From a checkpoint of a small image super-resolution model: depths [12].
Rows from block 3 of a small image super-resolution model, named by matrix and row number. Rows with one number belong to one channel. Each number is 128 + 24 x the weight over its row's rms, rounded and kept within 0 to 255. All counts start at 0. Numbers have three digits each. After the name is the row's rms in percent of the matrix's.
Before each channel's rows are labels from the 100 images, of 14976, where the channel reaches its highest value: "colour at peak" is the nearest of a few named colours to the mean colour under the peak. Only what is clearly more common there than usual is listed. The data: rendered rooms with furniture.
# convs0: first 3x3 conv (model.blocks.3.convs.0.weight, 96x96x3x3, each kernel summed), inputs 0-95
# convs1: second 3x3 conv (model.blocks.3.convs.1.weight, 96x96x3x3, transposed, each kernel summed), outputs 0-95

colour at peak: pink; white
convs0.55 137:109130128143115074137119140131161138138082117123153134125135126093109113098131088121098096110141186111128125135182102136149224134101161102128124088101145188139128158138112143120141138134134119132116098096116168111142131103127167107113131128091142134114125106139086105132134136125131121122
convs1.55 139:178151125136145186119125158144138109108081121140160133115112134131114124114153133145188117106125147126103148117081102153098111133155120140097121161126107112143125124109144118142054122104132131106166081126132133166113156131150147142113143139104118134161110147123110146122140115095074122066

colour at peak: purple
convs0.78 089:129126052127122107096109140171120144114128140155126101134120110111160097131099119128134131112133125169160149148142117117091121147112122136129124112082100149129090176124169072080119145117099132165124143165148139145148092127103119121158118146109151102104162176109174137157144138120125115149
convs1.78 088:119135143139136160127144123117163099081135112104130142137198114121070144127123134132138106155128128141090124108123152146154122120119120105131110151157177124142141119085108193179152147145096151128130116093119110105131117134157129131118113093151092165139112096149108130105133110136135136054

colour at peak: blue; cyan
convs0.23 128:122134184131133128133166084062120182155121123150141134121081126138164157116149130121134135141145114103116114128114139132152075127132157127088131125126140130127142091202048115091085145104156141100116133122129112132125142107120136147138121136117128124116155150148090114119130121148149156120
convs1.23 086:094122108121115096125113107103146106088136140109117108128179092121134134133098124164129134135139127108140121103121174128106072124159097138157134118166164122140141114081193127141199133132098120145128121125166120139157088113087104099116139079147113125152113113120144107134108130126112091105

colour at peak: grey
convs0.47 064:159125128097126115127135105146080144128068124136096114113133124118102115084112111126176134129127138127104106148139108065145172129132134078124135159136140117094112106114126128097118154162129136141170098143120126116144128103115145077132153139086116146140133133205129117120132178148082120141
convs1.47 124:119110129128104129118127129128201133149146115121136139122116120115138115161142159094124147102131142121136119119128152113102094122113129136145122092120121104070128139147134139137135100122127146114124156139150120102123131121123178251144128128133084114136125115138137138177124085104187143123

colour at peak: yellow; orange
convs0.72 068:151093100123121101159063115189159129167159122107103161129113125141106169108111147133143082137124142113134143139127136125178124107163112120127107135138127122143094160115096176110142115128118115140128150124130126111062090107138151132112126142111087168173125104137117131085151104134118104122
convs1.72 082:149157153134137174115178164115114117119088127130151127137122122115115049100137134138161132138127126162110130123127117157111153141089136139058110104125114139135124106131121143178083123160146148150110143128137131098165132199084131135117122137150137091089098147141151139127126145114128127148

colour at peak: yellow
convs0.86 144:137125131092103116169117116139129116197096117124127111103109126151106152128122149173156125138126122117117147120122152122189086109130132118121078146147146125096130145116120150108122118083116120118036135134160143147077139133130118159128133124137148152133130130126108113081133155183162125125
convs1.86 098:109145140118118136103133136135113152135199135116055111125193123160128122144136108109099139108126121139128108137137135096117096119120133131133102125136115119124088130141153129108119092129180145158117120111105124105122139149109084069163153151132140106146139139102127146129113111079118154203

colour at peak: white
convs0.67 113:124102150097136125127071255046128121138117160142132116123093110122126129133084102131134110096117162125113120147137099113116176134127160130116123128164156126122144107134123123129121120116125124097147120087129098132143122130131150126137149157136131127138126128135118153109119104110147139137
convs1.67 118:116104099140130094134130100072124092116126131115125137135111117154114118088130119132134169164131115094159131137122118122130178118143084105106114144110143082116200143128107135122090134155121104136124160129141104142076087122105112136147084115140145143141119193105176122153128153117145152128

colour at peak: orange
convs0.21 099:127129108122119105133117132132129099139126130076137101131155123146128131121104122143072131154150125122135119122131104108182100111109107081167133153132122108118139150136157094129156132134127098115163123131148141103087143162159090146061146126164135084129174114110123134117078139089191150139
convs1.21 096:133133135129135129121165155129092163139133148123140154129080108116111133142141133132101105137142116145077154128135153134040106107124119138097151107091138118145102113137161133117102120125184154111126119136115133152153149127171113188154139131114139120195132137134161136110103167156097158131

colour at peak: grey
convs0.90 110:114113113106116109119100177149108146124131074135105121119104106107101130143162136118141153158147056119155117137107144095118170133082084100133122117146136152138139127122083129153147139144117100111125143115185159127097143151092131098191123129116139115109139149119113158104134124112180143134
convs1.90 095:133136121112139138111093153135124143133104161134138168120048125169106129119120112118112159116096120129095127106113115130103180149137118120110120111100134141106157118170118115107047114145106141125120161117118125126137180118147111163169135134133119162173129115099122109129153106157096144080

colour at peak: white; pink
convs0.50 096:125167127135136109141145131134128131142054122125109111146153112114090102115143100141128123162110177130137140148172119166164149121101129100117138094140121134084116118124097097114126125153134046146175138069117133129119119136149167133080174133108123134129150103106139122119128132127123085125
convs1.50 094:151089127168122145140109116114155102144068109127123133151088135093120143142132113108148087124160110119112093106119122216100142114133135148127095155114133130151162121105172136111113143105130102113145128156127116138123155113074193155125140126113129102139130188121141124119130149161131121119

colour at peak: grey; pink
convs0.7 107:137143148155121128125117042176163129129106144123127110120128131100108118094199135124147134101139161127111120128154109127133185135087137123130129105125130141151106182120126105128122143107124138097139103101098161134129176081129160132138121121086134132150142101130096101154130134104128171101
convs1.7 120:094130108102141200133093106117141144150136145117108159147115108112156135140105109132108143145125056124147114130112153109121115124124106142128143119107135185136072072130131118154129129164131114164098135147140105132133097119127133107134141134158121140092120061130088107121132158134144098176

colour at peak: green
convs0.70 054:090140138118128132195128108141152125090130139106105163127149089118110161173120126147099120108142132134120144108110153129050103124139120119101146134113124114162125151110102105118116098155120073124176127141134122112107124101138144097148105137139117191100108144117114138102123133199121117123
convs1.70 109:135137134217122120126111140125121119145131144135197088150111138124152106082131105109140122124121094126139108128157130137131146129126135175139106166130145128110135145152152130169141114142136160097102127111118141157122136137137147193125096115126080090126195154157140134146141155101128127152

colour at peak: yellow
convs0.43 119:117123094145129152099036129141168125083141119142132160144134121113130161134120105116139133141140128144142139121144137117121083134120135110084127175102125122130133186108149141056141175138104132143177124147118118137109098120140117122112128122138102123126151143134158126131123067115157082123
convs1.43 088:082104095101128075124147103078106119144146140111133102131154095124129117109125139135094142123155137109130118124087129132119087118145136141115132116159135096127139086118113110184150114127162117133126122128157107111188157126072128121101117112099133104174096118131074115132122179146114152094

colour at peak: grey
convs0.49 079:124107135140120154149137105133099145130187052142096148119109147169152089088133104114104120115087098132108099123137065098126164123132118117120146106119146075105140158115125141140106108138142129148135086129139153121108134148119138132138152135164160108132148121157122124139126093174119111179
convs1.49 087:140151128117163131163125121147123108113089123131152156159090127128125139150109154149165115141159136140140151152151152164158154142129098149126154136144105180132131104141139125158146156165135120138109191172112123126142165174127120107146131100110148176111104147113107105134143184080143133085

colour at peak: black
convs0.92 108:122141127120165113124107135159134163123107207121126119121090148143156106112148136150148154115093132117107129136111120150138105146150156133082129127147105105120129129113152099113136125132129122083143151116096121147161162183178114116133100125142114142160108144100127118123108162137043175125
convs1.92 077:128144136088148116140155110108124101073120168124161123157081116158118103147124145139125132122148106142138132145136149160141115144127137116135105177135148131135097090114130189119058139128120181153133067136100107106147145106175097174109140125158101113137123113131129106117134103121123102131

colour at peak: white
convs0.46 213:109191104122095147151143138123104131133121123142110154160144099094117098130135107121136255133120119119085129115124110127098127147104141181149131130131112131154119118144145099145126147126127115145091116110111127120116140124129126115118148138108142093139155130133164125151119139118153097106
convs1.46 170:121109101118133150145119136117107130181096143177126120112154185134132118127166129150124093114118146092108145142126132112122141000132140114109157141129114132142125089141150110122172140117081132125126149119138121135129129134151118148140116125134110132130117120116118140139168115118121156130

colour at peak: pink
convs0.11 134:105109136156144131134120116123137131107042103123132102102171126102096113077129136154120133127123190128105131160144138205124165125121146136130114128126116128095109151131127103123147129113135155137154130089110146102118139111146052137107177150131115118149135136102120120118121138164161126117
convs1.11 131:163130133161132128123144117123137137126139171126096125119093122091182128172107124104087125138131146120102141107137141084131122126150126092105123113115134094108139156099134169121111130198127140130144212149141118107179149158143087115150124142139140156087132133135125104122133131108164163117

colour at peak: purple
convs0.26 055:119124131112153134054116149124077125145114131159098111089117157095123111127128148115133115135098163143141154118102148109131136125132138095128158124100129116162104121117130117087115181122085150166162126198121121112149130123120141111149134131134154062110092078104128112151136146158142137129
convs1.26 114:138157122202106111099123133125130122119135138114190110181125112131146134082136102114135129127138092109134111109156122150084136115137131187134114159135135127097136147151143139164126095143139147096112145089130139150112137133137156190113105104113092142123184170152125141136125160097124121144

colour at peak: red; orange
convs0.80 125:124123172129145138147170098077133156053124139139113126146119117117159149108137145105123120140150101096171127112140120140103107113142142138090173119110137129152152100178050120111121107153143123119181135144113124140140162126124105113138117124111097142118114145142087130129138130069137159128
convs1.80 100:120125110141150129129135138151102106158154118132135168123096127132104122139116109114136145131106130111068130150148132125151138133099104122186123130122130123110099116104180121110160137103103142122103124115132126151066079111133115149137145170170158112065146100106180103142115104171125107174

colour at peak: blue
convs0.41 086:110138150108129121146165112072107175112117112147136122151115138104118124127132134126117127129115124138117118111102146117120113112136135173181144102098141132126124055142091109190094125120156127110121155133120121115203162132090127134168118095079136094106099110133120129143141125114137165158
convs1.41 083:159104133116138150129140175160127058142132148105130129109145127129094089114125137107146144131111122121127131136148112138148128092087106119050122138125112120117141144125127155101198125147109141149133120159110127132093106161145136140064126167190142163134141115126121117117107123134130087151

colour at peak: green
convs0.73 095:129141134149123136135121098093174196129150117125112139143124137139153161132124124131111111121117128136114116117156137109056117151112131111030131149143173078146137127184116152103117138149127133124140143100137134115097151122107135119096121120126120150111133145153118123122127121121147134050
convs1.73 086:146136143121123127126139187174070043127112142144161125126130145124076072098133117121158137145125143136131128117098118145154137125081142150158139099135094141115131126088121148175147134141136137134124123148143120120163112156142138132130128133168151074131126109121112124122136135143125123196

colour at peak: black
convs0.59 099:143134134136150183125113149133137116124160142121141103129103110148107103106135128135124120154150112130103155118142161105121057111117166131154120132120190116116128166152089113145123116108090138144125229129128113128115089143140116112126126141123079122110138123130153156111121135125149178088
convs1.59 109:145124143095142127136166164178135157104140138122123180115130123106105116147137143120158111117126147149125129139109138131134138115109142106118120131140123121123106115144138145128157142114103158129108000128108127123112128144136119154115109107077108149120106146147174137134124100098080098117

colour at peak: grey
convs0.61 101:125075115153125172116108109193108155122081126114131154105144142102130123102200122122106117098128072122110137142137095141141155139096090112126126122134128234142126147121109109129118114150133121128103148122125143111145119104154136098142126143099132119143124108141117124122134140115159136097
convs1.61 110:122133115103131121141115092091134122133154135116120109127159112152123124140112127141176161186125065127143130115116164134143198138149155150121154148120111102102044113155134141136103133138126116162128180140131125140145087148127130102137113112147142167108149124157155113111123173128146151113

colour at peak: cyan
convs0.87 112:145151115121129145117123154119079121128082100122154120123197113149132121145145120142116114142098096113120121144154146156116051122152174103149132139131112138114169081140113144128130087112125142135130097082124110094130110109124172120121135127132068123156150146152143128156128084100143160111
convs1.87 105:106143117150133128107122119131100169126082111112116135096189110123125134111125143145180113124102135139112118113106106166150087163155126154150130146119130132120106100138132098103178095101143111163133167130144158147167115151135145160101106127148133152147100103113114132128130093111048125169

colour at peak: blue
convs0.94 080:087179115145133153117183131078134176123157071124115124158146119106118086122126126131118156137139139078131149150120121107117108146129130189145132128094083109126148125141119128116116129118130124092073179114115105135139110073110122106167134145117141142120135144118159106149115155106117101113
convs1.94 076:159085156116113103135106124165119066115153146134129118113126129164151198142123135122137078125125123162127136091148122134146153080103129059128146137140157155135115137140136134146141147129132113133203079163116168105151145143154136118122126132137134147129149112151090141115122124119149129151